A small rotation predictor, trained from scratch: norm rmsnorm.
Rows from block 5, named by matrix and row number. Rows with one number belong to one neuron. Each number is 500 + 25 x the weight over the matrix's rms, rounded and kept within 0 to 999. All counts start at 0. Numbers have three digits each.
# fc1: MLP up (model.blocks.5.mlp.fc1.weight, 384x192), inputs 0-191
# fc2: MLP down (model.blocks.5.mlp.fc2.weight, 192x384, transposed), outputs 0-191
fc1.119:457495591518524363484516488533576475550483384512399571513532394459486542553463550460476469411481537500493468535497464492593453363473493587481575568463504480479517477456500541410433406448468543464562508512477433540514493545516434537496614509531493535384506615571503457504477571397434504460479516480503535431456499442513570516515506439459381510416544452549498426427422555512504609496550501547578498445494492505462450527570569532598529429517534464482423501456459488457521468513529516448468471520490506510557540484551541473510470544537500420540407494496481605522634546457559546721
fc2.119:507485470475511512539466468511559510513488435452440497484538490489479549496479437500430515559507445506514513504541520541494512504471486481462431547500505541527525499541492526510458364515513478518444506517434482470482521485501455527530511508522521527509513532499481447500556502554436483541538538500525459471495491502494563533493480511536551558563532475494482427515561507557599485457613424486503520485523530520511487567477411504459472540544530452463455501532523466445467483511514456552461516514504459492515454491455531466430505502490431511563452439560469442459480487523582553487
fc1.120:551534560436465508515503535533514522487490494469550513529460488512475481487488507478483558480543462515490476496440483472510557456485512502480526508488483499540511524462482507536487556508508549476460482475493494553497483481569473495549453499514501538530477482499552439449498511457535431487549516487551485473457500510501559518504547543540488588503482482518595527509504474448529504478557515529477504502504546524507499547491497501486475512476545468501517491499518512518515499506507493512498492457447448538531443586468512499536472524465517561482499468513480550483557527555502518478
fc2.120:543541505515535498468533500507498511523454491517526540441546510453532528473537507517502517513569519451497468484479565507515460544569480519509508498515489497460488503442534490481489499500499457502520492483508483504437503475468580592488539499491463506500550483527464536515537517473523532478516532484518496517511533503514484491462509444503548498532484509507513516576432520589395512515524533507513490521524452526442548486465508520514479492508416467479502516469518466471414472520469546536486490513462553459504527497492473498499501532491515478536516465448482452508476514480469474491
fc1.121:471552535498479520553479509524558487526491488477509519539483502520523462491504484488542496516545506518485487452488516491542513504526456527501518442528538499498442476489463516516541544526568524486515531557506511499480500530480476489506480508510527459516459494518498472523480498495465475488467488521488464477442483513477486539459521509445509504507518501488568469439452497483462546452479490517513514544520554476476502451540454512526524500480447482474480469514488545559506496441466513533505525513530499529487467481465501490548500509488507511522452503516447483502493514506484502518
fc2.121:468501511506516506521500510531483477496506572533515457466504476511509520496498478522472513485448508477519502466526494465513450541520531551509453526493504499458489493483466526499476477490488466531532453476547461572489460440462467528519524494501512522533549491481492548470474455505538524575501477498489467524460473531498505482489542518519517498464457512503485505497504533482505466509525539464514502515513465516467508507509541472484506516509529499519464491488541570462501531493530484503478543542511526549501506464566499544470502481558456483532491532506473504541602535506512448527
fc1.122:521472472503526520492481450492594483491480492471553497480505474497454524472490483525499488510513519529510529495453487483519471494536480439513474511532499494486499551517529473510479481512500467454477502473543524472503500525463507453491511470496517500499494505500513505487487492495463534490522506504492475482462488490474517496500477492572493512500485492503473533550458516522485464536522535453541464510549489498468479513480475502452485507534452492511528537476492508492470524440460506540480501445481475455542480479498535461508516501491505504480469490560473471478483474448507483500
fc2.122:499478448502493504527515477538468462465525538507470522500480455525523490497546506527505498517462522508541515593510497503458516505487521442488514580519522532499494465532521538489493494450474492447502454529500518501485518495486465502500523511507494501505537488509493502502507488515470535466529506425489464460503481486473558535477447534442479474482552492511483457508535476529506535522491458479492453543453472504524557489455479458511496518524471499517502497491505458502462437483498489541519481509562474541547487534480509522507520499485495519495494478478455539495509517492505480580
fc1.123:525507523507525470514505515505521510590540485498521443504470487488518515491473506571500512571538478518499507433497503510471513571550478520464486520510482514486538505499487502506489539472500552548538486487506480455532489512487507490510494541485449496510491476449568457500487472512575495503474542467511514511517514441454505490492520471461510436492514471454514501567481476454478515488496451500492520515460504549531489483484522542509512484470494530490521517508535511498447493500510493506480425557506523472464490481464513515483467555528544490529458501526477515505559499475446444526
fc2.123:533493533512481487471478486426513506480512498506520566489547513517471517524473504452475479484499564494440479493522458486495481488420527502528481460513506491492445482458495467485510465518521445511470498468466489489489512486506472511494528480516471481523521503516500530531510503502492478478512507506479520558449442510466483480510449503532516483446523506496537469514496506511467508495514547481443521536554491540528533514507514523466481475473485522534491516489474504484489549506439532481539488525533513488586548537495447432484497480450509443536481487540485562548563502507497547466
fc1.124:470503518493538495466498470505488487497512538466559484491522524497476504454524523517512547447476481523522460455501420529479473558539499496467540536470462453486510537467478556511560538483518477514468481479550463470493507515398464416463540509494505399535474522495541533588522453487432567510596535483489502490514516483472403560532541445523492485515500541488494464537534488521494476469495519513459524506526479556543452519468531569493524531436519494552495492500434498501473496409484463445538507456548459505463420535466481503471473556489519516549541491550538495494577476458489502457
fc2.124:497479502511562559534517498513539493486432518494511466458472445453539505504519517510570523501536501477439468510466499526536427484517564564526558492477486461481475506499442527493486537535484523466444548449505512533494584494489472576488487537431508490537514506481498454492498426495507534465517538501492464468510489492482469484478503490477480444506532487484452507461482513481456495533384518465513511490511434544439492462465514479479491507482478493540508493494480443473474480474455497487497558535498524449404455512517488511481469475457411460450563483472493564461543446510480478433
fc1.125:483466503474510463541517470494501489480525485458511507473530532502510544503446499500450479511472530535460496535536521515432513494518432500540532526506422437488493502532543528493496530513487483514486511465463447418512465519465439535492494484541549525437480502544504445541494536507492539470489476471494538520508504466481464463514490474520550455483454481500489522488499503493523517522484520462497519484515501523499478480518512500468526519515468470504526505484572504508504464449484455551491489434490466491460536504514493488538518539516526494499541494526445483525418426443505535521
fc2.125:456464535509518550445509483460512510532505475497477485494484495511502502541514510526542486520494430493494485497443508405512543555431525533505484508494494503525509484544453431508475440499500473544469449525497527521453531492510506554498512527507531517555497481467416491492478460512483476509499496545521482520533496484501522508485532541521475473521483481511510503504542450509492508493524484539508506468474479572539505512399464517555467499451530545559510501481438551519502501566483450440542514503498489482504485502499507562491495448501472507516529466470540452469536522522478500534
fc1.126:492510495499501509528501498509497497510498520498497502492505489504499500499502493504500503508511511488509511493478515510495481506499505511496498481509503516510494502497506500497513507501499497492507483504493510503494506504492484500496500507481511515503485503499493500490495500510501498518499489508497502509502486499496499513511504484492513487498484509494495511483493498496503486500490499503498496478503492500501487488505481502499501512499493492510505500514504496498499491495502505489510480500494506486490487489504509507487515495494492491483490488493510497497510503492489485509
fc2.126:503502495479507494471497498490504505495508500502513503495485496485492506496490512483499518490493510484499509495503492485507512500504513504497499491508488496493488498493515496497500486507499515494504513501499501510498503500496511505489507497509509487506503506504505510515488509507499512483506514500493493509498494500504496488497493491490480498507487500511509487519484509496522498495491476502487503510502508509494513514502522508488504500516503499498496503504491512492497507499500496500500510500505491506508507504502495502504515498494515527515498498491480490503508496501495507487
fc1.127:514497493490500502510506484502495515489514481498456470502518497506524490495516518516479490507511506501495471501480482488500497515509505507513497514497503496484514509493481514489507505510494488487487500508523516495507496468473488504496514505497491524505493497513514511496508502480508485490519499516492489498494483484480516504493510516504501509507496488509495494519517496499516503500482495520517497491502519523510486506482500507517513511502495502508488490505503491508485495530493505487498482496503510505500478506498485501495530497500481508505505509513480521484497492491500490498
fc2.127:521493492497486516485520486469500514470488506531483466473502488517525480494483493499483504484518497496496501503518505522517499505485503522503517506515503508479502503507484497505501489481523529509484512508475473515501499487488506494474484490487492483496524493492490523496490503497520504502493499485508497500512505498471485530494483497492512511519482506487502523479491501515504501517499490486488499494483514476515472485512487499509499502504513492525496497490492483500492482491475508475504508500505502489495516499514495530511476487506490508515464498517499514517510482487496496486
fc1.128:544483497519518483516533448450456497480574492522447556500514467504503544462516553546440481461489470547525504558513509462531531475454529521524444537444482492511470495516486464506496484457468432479501473502533477525435444538521431527483584480509527490516526501618516489533491497528459512542497525477515520505527533481515548465453462515533496530458476472507525478458501493545557510524500527471491576483491536480526494519510508560523580513503428475477466503488493519503532566436511497456442503516449517465460493534496575519512511526453507481487495518448491519519496478543509516468
fc2.128:541556526508480533542523501539527489497487483541480523510475492491510508557452506517492536464518567526456514586469477510497505457470471458527501482497510543537495499477471548512498502506425516501442562452517564515475512496483502480541474498505529471540486502488555529510537525546537498469495469506515518570511546500511528537486569575523440538522487485505464546538567573470456504444466493467474506540499529502458513462488487450519457499485527523514528530477480508467523447537499453517560438555594579436441499496554491517546460474496494531441467538515474505460474492533509488506
fc1.129:523458422458494532502479421478488462477516462531444519505495448467432472487519545528552448491447570558530511552419532428472420462480511537502442536560457467481514392540408470483491596495476528563488497533500526511553532491466554510524558521448467501531471528441568521603492443450527504562490392520489439510470500511452514522488512541515542517572529507512524485519581466510505497543520480532543474487513557510510521461502514571474475507505514511497487466529443455531469528525472497481486433461602508411523572474579517558559532515501530446473478466496515555499450495420502543507
fc2.129:500448449469519488466445500501498464523558447526516566430482483502540486409523558504457529520482486556522529495565488527508471468520511549481455569505508517522469477513504498492469497503495482489457531598506508493463550489543544546533577491513505507435455524501533510470466499558498496517542459443505491538492517506428524519461605490444552549503567541492498461535544596576524519503516420473538504467476493501526496530480480546527515528563581505538483529516450483424499558553505522469404515456525533464536501483506488528469538516560567467498481462469442534493563566479529513463
fc1.130:501496491484513503496496484498498483508501496510494507505500492494504504492491492502502512506496502509484483495498504506504490514498513487499509501507497518500494512499488511504498498498503497492520496498506511513501507502491496511500508501507506490491498514503505507515503499498488496498482481500493468515502494499489501501490517495511497505498509489500516514493499507481483503491502497505493503502503512504513494481488507487493516499486505505498495497516509508500502499489514482499496511491519489504505500516505506501494498504505510503500496505494504479504520489495500501497
fc2.130:498509503499492476481496485510516504484481506498488505497511509490491507507478494491511495502471506496508510488505492499497485504499505515506509492498503500500501503499502490496497491507508493505500487495525513520499514492513488511492505499506508501492518496520507509501508509513506518501507497511500488481482494504484482487495499511508507515509510501488510494536511495506496489490492487486498510478502512494481493492516516499488497499503503494498493502496501513508478484498505509476499503510500510490498519483525510511495506490524494514507495497507472509496546488502482490489
fc1.131:474504503504539483460500491473458492465509478572459521539544485464514506512506486550470512459472520518485539520560497458496528488450536539525482559496452513554486479509475473498502502485504512480515549510571482478554523461520508528478515536516464504493517544489524453490517505515510554493482501487501504480469499524467549476443512474463558493499509469509522475507532430459455506477465443547506503486513503512491561544538472476508538536507527514539525525440473540518469545475472440463502460500544515507520549502468550515480541540479529437504520493490501495474490511534449522540
fc2.131:520473466483517564522503529528536492532534453488481585460513491459478505426448393445482490499519567496497513503504449555518539474572489533473496464496495482517486488515499461474505437525443484438480533518477541504458526483485512498477468452472470516481507555532489528470544476531498494511503544489512468436497512491524487402526510468477535491507517525516506541519549467471490485559491475482521540484458528484447469590501505589454478492464474498477525504502531577493507461498510518477552524451469512449536519499495510461474473479527508484485503429494538465511491509496458506477
fc1.132:483508459502516525534456519524537533480520481499560487484505506522491494492491494507481473498515500483505449477479497555461532508465479538509488494507524507512497506478524508489485479495494531491481505482525500497510492456536501514480484499483499540513447493519518506518523507500486489483529485521519502502525527476497494493469507443501514530497500526517522525470462510476470507511449486551532512495486525494496427483504510504477492500520513489519506516486493504498508469468515514489451470504494491493486492509511523508538521526510529497510478494483463483464533580496498507524
fc2.132:541528493492494494515462510464518454515543501473480471485485469443474484480460517477496518523511502447513581533505452491479490498479469481422503541525498507535489514501476451484498505514453505513516512442457523489510514494481500523538482529453515520504506527515501495455479510456547439474499528477539494478480544512491463489467470531529473470463480524513483504536505530503501511489496498470519517518524495507531492449503484487526492519517476531488440506499548492523512552495494477480521515489508494461516474475503519447469456467510517521480502513494527452480528530443507545473
fc1.133:487458471523505429515503463494542466481485484537505502488521452504487519505512530445515482463522482492480511551480562482582486540546466473566446472479456460512476467530516520520516524454451545442516539490447489495471447568481502563572511471498545543552516536493505500435475551555465515480553533440505477428457534511483525545489508542566463560443529480460500551535506536502469482433528473531492479444532501447466447518516487449469506545530501506458526518447469491537424477565498530442479530468504533461540514494557501477492534401507521506479435480464489462463526515518542457501
fc2.133:466520459512458523514576499487542451521508426482510499534526519526525506497485481516505485553481553522520538488499495481513516473519476478505516520496486470456444528476447464509504533498508440505427431520495511553569540484493535516512420544480425500529567513548474501483406478485447482523486550521500516478536590512502519471515511464482519447482461548486474557471602550467488500494479514442516555460500504489544500508489534512510495524485482447525503503530543483493472517521493498491558545501482556489429559500464556530470521517512452461464529482472482534516500487499493511427
fc1.134:510495511508507479506496487494483490518491478489500487506507496471500527443486487487510491481465502511514505478474475467476481512488508514502452521498495482474470487480534516506497523470488467488503535500528483464492525478492492491453512481474500489512491562476514500481504517505500507510506477502508518464490512467487493503537492494499512497512457500480473526494500527521508467504459514473495458497500489505492466469498502503472488488564483495519493531502466525464487512457495505509504499537479507513501493456509530488519493500503493530525481477473490496510493511459514526502
fc2.134:498499511476503508480525516509503463487529546490457495486515511481526489506505530500498471476498483521468495516508503464506500521471491516496513503501496498482504524485528525508480503502494484503494484547503516534506494504530527493533477491526516494529519507503506499493547511476528485472494514499508490494485487505509532465499510542502473529525469469501487520513517523561522510445507500518508507495478489495520520539490493536520508506496493484495492496489475467498497506511504516497492485531484446530526497506492522504524510498477493491463515486498517519498511492490452502530
fc1.135:480505513469469494541582533467454511465503514460532466535486477502534474531479515526527514462456530516498481502521502500551478526444487464493544507500544525525478528511497487549483507494469496499488487464533489486530509504478469468499489522469476503496534527441496477444524538513521465521525510560494488507506487501516509494506476449469510507478536489535504456504526489512513539526481494519573524484499473475470489518479482537540513533452484502445519508518463491476477508507418487492530491506518481461593499427515516496492486496513495497503501542520449563460487499423477555497
fc2.135:485462490489518535506556512463447502487493499495468483497490474548492496485501508552560484521501509480463551492497530477480444483542506471484495496517486506538493483536477504536535526525508490492521464509505470442510488519477556510504495501524490435483519473525454516468486524455542463496495541496478555491522499488481527552479521511484529501517486546495479553498525518491574477555504496473497487551500536502501517552495545476510452540507499507513480515499521469479511534443510501549492502494483519546468509514516461500525512490525462529541529416482464466487533453556510466478
fc1.136:468491504550469450580526501515532534525539508506482577543503553465494531511470522465489419472506430510520446539512585556474415448493459446501568551537516463446476476430520570432501486478507476485485488486502529591474501445593459501520573471517490551511515548559464448497528487475461535517390470463499534439454528456547488459440506410463476518513478455509520526454474522527452507488515522357553554526531486490514493468479466483541532491497445440472502470466516498487512503538496496562442466456490484548561427511552503450514516535493443520548543507475472479507541481500476492547
fc2.136:526499479457432513564509485547563524513569504538506573484504454472581520558472556477547514514509444479473538573527488500491552528517556526496412476502498477476464478425514425489495456464541514521484462511552559446459515501539458517509487530520499486490562493521522412461499545521519442469484452540512552603523546502511565448454470497462518483571516538486483500494495531498417502506486556506487525501519436516576482500540511387546476443471498457506526485492530447489588578501484586429477514504527481506468449472466516565456505497465501542493491538538445493490493548574516557541
fc1.137:488466542497489461511480516502491517523510491510527466507494477538492516470517467511470529467488462491447508499472527514498475499507497514489494513504520521495469493514527509490483523492475483467520543500465500494481510493469512558457499530507487511529505543476522495494488508528507526525518513512474494491456521487489513489540530506504502545485510482490516493484538526508508520528495489501507503532526507482476541472503458496499480465512511515506515498488462504532486530470514498441524467519522503510512492473501447515549477457488496498522483488511507462513464469492493508516
fc2.137:497519488498447466498517488473489508493489495543509508501529517470520497501469492507550513465484473507538509498512485463469482546451496513490514498504512512502512528495496525495495476524443498503474471514510477528514489522510535466544468491483541502495533478541527485487508485527501502460530507500515479448512510508502505485483551485482476467513495505524485489585515533498491475526502523558487514517500507479500474523498525498488472470510499492480468498488509477503489476440479461519498517525450494533506479504493498488506507507495509507449457519519507509532537485474448479505
fc1.138:500486498517504499516521491533487505452485486499533491527520533501491527511529467507473508503529529518531499494503506441516520483458519474486491472503507499488542516510492515488520500482477446482487522509514471466521487457472524525480544498485499460463513477523529456506495521518517505487480517476500559494507481535496487519515494486466484489535512521478432484485507470549495471534519484546518490495472497504507482521474511485500544503516486554502469497482517494500460483507516507504503478522506508462467500497497492545506502532519552512525468478509488462494485516514484464498
fc2.138:520506477510497478502499482485547495515461505520521482507517486488482499485474529492532510493491514502483477516503521492501513527501483479514546498509502521521494504502512510481496493526514519472475538514509517485497484498523500515502519495478524483447518493519504490487461498521527464486526511514522491488488484473496513513502510499508541488495502506508492517475514535487492513490529511504500512514497481482493482502496493472482509505512529502496524512497510483545515499488545477456474493498498475514511505473485531453514474506483486503502519502512476518518514494487552465468
fc1.139:470538520521520495497496517508497511511499524460527524457509515519468528487520474505468502480497487478497510493463490494494519495506487509511482506529516464499503480476507490506518499482516476458489507547504512506512547492501490501467515479487462502476487474494455487525490506520508500480531520501502495493538475520500501516475503491528481514548487517508470531499511528538470485443511494488475500524516537511557495495480509471503510491478505504490479488521499475461493479484524469530479521494518485495496519494477506467534487512508503515504485508480481515468503508467513488483
fc2.139:492521470519501514505496474516524488487495488506504490508518483454560490519532526478477467498480505488495503509493453507523538475479486490555532508504506527497483512495503496522484493509496527508491501510481475474504473482492457525476499508497502515487527520488507509490515524494502483524491497532500488496503525498494519534471494480498504519482445462502543495518504518457421519503507522474493498496496504509474497548481455526495498499492510520482495502477512518509450501486483472521450534530505494484504513535484523475505548478476494515525523485464446512489499504499525515520
fc1.140:503506518499540520519496488488449488470489501452475541508486473453481471516509478556544466522490512521521430536462465498523542470543491479526496522498502475469524511473510514486545469520479475468520483504508466469505525470528466495501500512527473463484498537506513499531527493490508460478548500535511506529492477500527492461456541498525516472503537503497469477516497494513542492510494511460452499504546465548520502486472520484512520557525496516502504500498446540538519484523496478528483506480515481500501486471491525490508533488537475468509532460433491501569543497509534501529
fc2.140:461548468501514494525495514514503505478523510482513466472424471462523520440456428491505529488496550475463534508493513514498517479466531521497499526504500480545508513458480487500504512520511545485472476483453498485472487511465529510496534515497475496499528534515520539441539477478485469490508464481486504482484477509549440510472507490472496468506503519498507505573513479488488468477474526518534512520435496511519431542563474464543523510505532515487488490491499520465475466499468461495484544521459525448497523457496520458497496471468523515510480513479475498497469508585530477488
fc1.141:503503506499508500502496505508523494509501495512499498486504497495488494504497505514494505502497496505501489505494498509511492504498489507512504497501511510487498505503503504495489502499491501506508496506499492522492494507497496509499505504500502496492510497497501507494500489495496501512488488501498494499491490506501512491488511503510496508493514498498512496489499500489481495495493510500497497492500496496518495488505496500507512503490497502493496494505499488504508502508499505504505500490509497504498494499504497498494496494496494497493494500498501496500502508499495506487
fc2.141:511492499492504496500501495504505503501493509498486499508506498497504498492495482494508499491494497500490519502501503488498498507507502502498491489504502500503499493507499508506496495487506490495499493502506490506497494502503500509497507505498499503501508495506494505516509512516511491493509495506492488497492501499497493506500501496488505499498504495483509513506505498498515508490506493497501508495491501493488494503502502493503502503505493500498491499504494504517490494476515500495495500498504504512495504496502506518495512515514506510498513509504490513495509503497488503507
fc1.142:515486491506497507491482501466494472476483528486504485480500483506485501508496468518497477516464463482482440450486510495498475523532476532481485466477512527496492452447479516519483482478507499465479508506467521483507536538484523502534510490477498466538490494506487501518497549482480508485522516495512479468527503524477503507504520493470521497530481519495463586520515473498521475471509451490478487520477474478535525518484496488465493492477506488511519513497486499507494500503491499490474514487483519473476506516479488543533487454472523538493473526478517461477505503554480513528
fc2.142:480518490498452472568519496515501483502488486489544519468528486464526456462525514525494542532520492503485487481524506456508482463529488481512461472502524507515510487538506484490470516485524487491512489529527542516494495509478510475504521522486487523509492500492498507470516504488460492521524512465481532547510527503469539519525484481487502468455490495483501473535490497494527508511466494538496495463476485501468499480537503516496520519509489507501515498522514504486532500526501509503498499508483515490515526547502504425455517499504436502509520522506488476527493464476499500508
fc1.143:546498510508566492507487494525532522525521502491495484535485523540521519493516515570542460447518463492537493519541497457515499497484505505488517575504502498507504524497499481500442555481525526505513553475494491511500500480516531497475516494541457448452525500480467529562486529511510516467540526536468479501517510528518484517494457461504468460471492503496492517489457483482485527478477466485493517499481538482481496478480513455462485499502502527503515481497503481473494500545520482512523540532506489510520501551516498488491498534487508481507508492462489506489507525479496512473
fc2.143:514486481505486555505487517524475523482495462458479475518494508504480482467476470502486486523493521496443488507494534519505485488561496537515489515525509495497491492495515561504500479527502501469480467500501488515500491483461457530481493530529473519503501503518530519528549551486459527550554495474506516485495497516512503486495535536532509494501472496515558538477490540477514516538464486489488520529506490475534468512523467465505541462511509525514469489513499517501498470482490537506504486498503518490493487476504534496451476520474564471511468464483571531514546495556512484465
fc1.144:540562489483516520506520485508457473475542498516422503506482482475468485494521465528533522493466527449489536572528527473542473467500472489495489437512481445435460512516495543516446513504510526493479527491493503487486510489535456474496473483525498485506501478542477511520500550507470486523496474529530521499530482488479467498496486458474437515434544525487473510503496476449473504502551488519497472542503504481487499543492504467509508502498495489521485470531503497493488548525487501489468539536460486491482496481507562556482458515504508532533448467497515475508444505460499496522
fc2.144:482489504477527528518512501489514515471536570506522518533539502456474453489452548476502487557551463493446473482515434566503473538487555468471474508469494497515492526469499502532510473495544521531531523475475499503504498476528465521487525503523518540460523464515526458506536540519509465491504492514517497500509436499520483532493450560532487449568485500444441524482552460582430497520486504550476501482532497493454530479519453552518522480479527500484548487500475471458483464528472480421548444511504550500548514482458489479549453495497479455488471467535462476553486508488533505491
fc1.145:479504519504532477531499518501511504502498497494501488498484529505493500500490499471517511503503511492515488506475515516511502468502512542505492505513515510518482487496491489492459505529527492515500493514487500493502475503502496469475494518518497514519512493504499508489505515508514501507504525507479504521524507507532487491480467481525496496477468531482476505500528518489476522498477479528506491495495483514506510530483514490519520472516513499507506497463484495498497514499500509520471484494486513518511513475512515519495495493502488504504513500511481470507492524509499491512
fc2.145:524508520491483493527503511493523488502501491487479486499496496491501481504508530486519481515493485485504488480514516490490474460516490490478477513484499507494518515538463498525495519496527496522469471470516504510487489494496491494470489512476524492506502479487513533486511498472509517513494494523505478507486469507484524503501484504506535526495477511507490506513523494501454510501496529548468495523500506509509502479532519488491512502500482515488516509506463514491506487533473547497497478522509485480493498511501514500509532464512486491484496498497483499490513504488500508477
fc1.146:479486484517494494505548488532482514485526522504515520503497497486487482470526448580526469487475535506523544509481497523511482450474476535530494548535501459485556472535472527517474465517513516451478527537514526489524519464529482506523461491559477478438466527503503508536467508487479505425509523471500516546551493491433539458487492498489521489515517524502440425558532449482548483468501470503543496460497442507529465481474540529492525496520544474491515488499462508502459483500503490514450482470450523494487538470502487500513533500498505479526453531484482525484492488501491493513
fc2.146:514526523502480541546502499498520476505518525519458514508543532549468467488482493486523522556494528446452500524477527482517516499526432547501508522519530536512519520487535501497505437524504525495462493547517469536553531512534559501446520510475432533449528508482503470480510453488487477514493501476522482471516500494538533531553470477501524523525488531500502530497491444520487530499481456471500532509499494488501461529501543464477492496489510453495497489510510492482535512471478542496502574455435498462535474515488463426475519483457492490510521451453539434543492447446519478532
fc1.147:505514488493491524481486481482507494487475510477511508524523504513519515493483512505478528503502521494484513507480453451513487497503506484466509508493489487482498506482484524499487502498505482494499496506527527510501487512516474479501555497510499514515504499502483477484548493492510492491539499521464494498505483509514494476510511484481503497523476528506503492495505475480496500506508497527494516490489497512489514495504496514503502504486524486496494503521497505483471509508527470517482509504507497489480486499497509526514494495504503535509482480459515506495502468467485506496
fc2.147:497511490462518529493529508496499468471509524478488457488491526471522484495514472485503454506496458495489530510502528497523472521525516492501507463504485503484490511469539472476502462520504541492504507471530480504485528502465515518480512530525503485497493516506487485476515517450538520504518485503494501481488523504471490516527496484499547504455469493533500483528505494492501493508511475474513500456488489503471501525523506486492486510476513522504512474513515510519497489512502486536499473519507506500498525506494498468472458511481481501520479531545514521498536509498482470503
fc1.148:516499510508510495511504503489470511500494475496480494506504494469519490527510503457540516497471519493500511494509505483505498504480504491511531503501502485503494495507479489507488500492492506508488538513465468514532521504506511494494517509504493494490464492492503500515508488497492520519488491515500490505499496484525475484498474498507479506505498501510520513478511524483488499469489478481500498508504511510509501488467481479521487539467484488493482502497506486517514501498479514501454487498501487518536501488527497484498503489522498475506510484434484478500525497500495514507
fc2.148:494489503519500509501496499503529514521504514530506509491495518499499490466502507510480502509449503496539498498507496508483516497508522487497503486510491493507491489494517515504514509504495480509529480521528500500482501483506501516495495504508496479519508514494509478503512497507497465497510476491511543483468505504510523493509502501482531490486517505494482540525523519488506523486501513504505533484507509494464512480511532484489488522513490481523508499509483486499499499466501480534490514492534479493489487528489471496503529493498500511535512487514494511521492514487505481503
fc1.149:521490506517531515484497487515507498524521494472517504527510478489510527486504539492498507477520520474519519513493496495491499480510496474510497505519503507508506501516459537497510458468492497500510525537502507455521509501501473464499479500507506491492505520525462494507508492505489521470502494498480495507497514487480520508503500478529521501498494521506500513517509491486505478498512518489510516487516513506506491500498517509455504488510508535488504516486510508497481500512488506504479519513519497492501486479484520512514505499492501520525495479505499494516479519490491482492
fc2.149:483531526489486518500504486499537489456531526504487555471474498492517497498530487492479511522488489508489471504512507459530489508462479510516511487501501522529503497478512501490537495477518490505472472491521512499491515536479500533508492512486469492501525485504543511505499507503492497531495523487493478525500518499475494489498482503505486505522490516502494509507494484523522484449487485477495489492491516502524502500485495504483525496516493504505504475504472492518503492509538492481461490497514458482471478514521489522557484498508514507541490529502524506477479496497484499507
fc1.150:489489503497501484494474487504510501506498482494510491487492494500486499517503485494473503491504498496499507502489511489509502501508487499492527499482502511506491499496494475498482517499481509486518485511502487498507512493501512515498501499501489504498506519499495521502506513513498503489513483514484501462486500498502499506478508501511501523497506506499511468494501499499497498500495483493500515505497496489505535511505499503490513495489486512496505506513501507505504502478489489501480497484507493526505509501481482492491480511506508503496523492493489495513497503497502484507
fc2.150:471509493484486488511506487495471500479492503517500502493489485486514511493492492513502495516497490520498497513490493498499504515497496498490495491513497496479500506480526493493504493500484500507513515509490496517504506505480503482506507477507501516506500489503527483496506480501513505497508501470500492499492480505510493508514492512500504499498488504504491498499511500495498517499510510488498485493477492505489484499500497502520507506498509497507495507505499490505525485499508511482494500490499479491500521499503497518507521500509521499512530510520485499516502500506492514479
fc1.151:508496496508501505491510509497484496492511497496503507512501515478488505492508523497499502499491493518497505513515507488486495487493488498491494504493516494518474498491500505492510516492501514506490503498491507502501483483516505499508497509502496497506484490499486522481489510498488478502492488500509498492512498509502498502502488487501491531502479513501481485500503507503491499505479500497494494485509506490500501511509497501495502502504522498504497517504496498504505492515494492495491492501505493496502496482491502511512506496511473497489494519518511509501494527499487501524
fc2.151:490503487494498498484509486482522528520497521507486491498495471512498511508496506468513498493481512514505505507498502523506505505517501492522524504499506506499513523507485497481501492500519482486497511499496507525522499502493492504489506511477509501468506491500498497481495497496513504507482496489499515501481498508517470497484489491513483501498501505506499483494504496477484485520501474502492518482496492528505499487501503521496491517499481511521486480503506495511493491490490507497487488496509483511498511509517505505512504491519495514510501506491490493496496490497501504502
fc1.152:540474492500464503585472476495478463530481497478522501482459465488541501486500452609480515474462537504490500515556447543505529535472468532512522551482504530517439566514483494467510500467548544553470577523492499459515530537553523503557547522471497598513551481489495471523514449524500529436478490503491467547495515475520522541479539460458505501464439441488451535471453497509591552521446561474520439454547516533491487507523506494465557474494514541530485486466492473495519548514520525473442461468507540505449485561505546477511522506520538476442457542484428460546503470500485529483
fc2.152:521474490509498467513460476471501465469527465477511469573508476485460504499514514535470501539595478475466451548511514437494509479463538450466450507503500516524520509529544464477471527470500530487532556514498511517508475559541503526534515520466469445497493505492494546501497532517475514533470512548495535521513513513489505522492519531568473455523438514531540462501551460497473503522561460448460504478455452535471489497482515488483492496456515469494488521503482447456498456519532452510466555478477527510487576508482523475519537501496496535572519466447502545415488511531485491461
fc1.153:512489487557505514505476495512526491479500487500506482470517481518495515483472536499526484508528490498489482500445521476513531518514488521506515527487490522474482509512491517488485502487510483492487534472500526498514497508505501511514526514477532513519466480507514514489503520502501483484523504481521494486550512501505494507493502521489487516513500514482483504503510493485495523474515498502511497516497499527498491476493476493521519507494501511482515516508479480498521492514535492472498471474482501490495518488499529488487473470493486533486484516504492457518478526465489510491
fc2.153:515499500449497531471490520499491511489506523462503485496503511520501503472509494524491456498487470460516477523497473484503477524493512525473476526484504493499511523485520520497498527487474513511502478506491504493552486497513502495524531530481530503470513528504518532532507496488545498482487482501529460542522482515472510515510500479463505499504482506488491526516532435502504511475495499497497516511524525513477482496504524489485510483486514502513491487493476503488465519522521518484508465512482512507506508480487511515511494504507536510482518515502492478489515532460509508488
fc1.154:477509517505518512496506488497486516498489519498515497509467477502513502483486489529520494482480507504518493500517507529513534481473519476512487491493490498505484497469460501510532520474524493512458494495503501515488512535505490507516536492518525470492523500499508500530480514522497512523504506509527500489486520514487471478525480480482471492490484493504499523501496515513493504476499504498524486502498519500524518542485516477493494517507496478475481503494511510481486485492515500516473509495505492523525516473507509483514493479501514480505500505486497496469492494492501507490
fc2.154:501485479496525503467518499507501487482522536504501511469518493479539471474491531506505505526474484496493506502508494511491512467497489489500503482505501517495491515546511523477507476469506521471489473481494542498510492498518489506475499497499507497490489491512506485495507558508503495465496489515488511492496504506514487486462515503505506525511484515486484512527517507508498494514497497512524522456522485517507497464485489479512517500486493488517481510527484490489493493495524503507512482521490466516506504499484527500490515503476512500498491480548478509523481526496482484505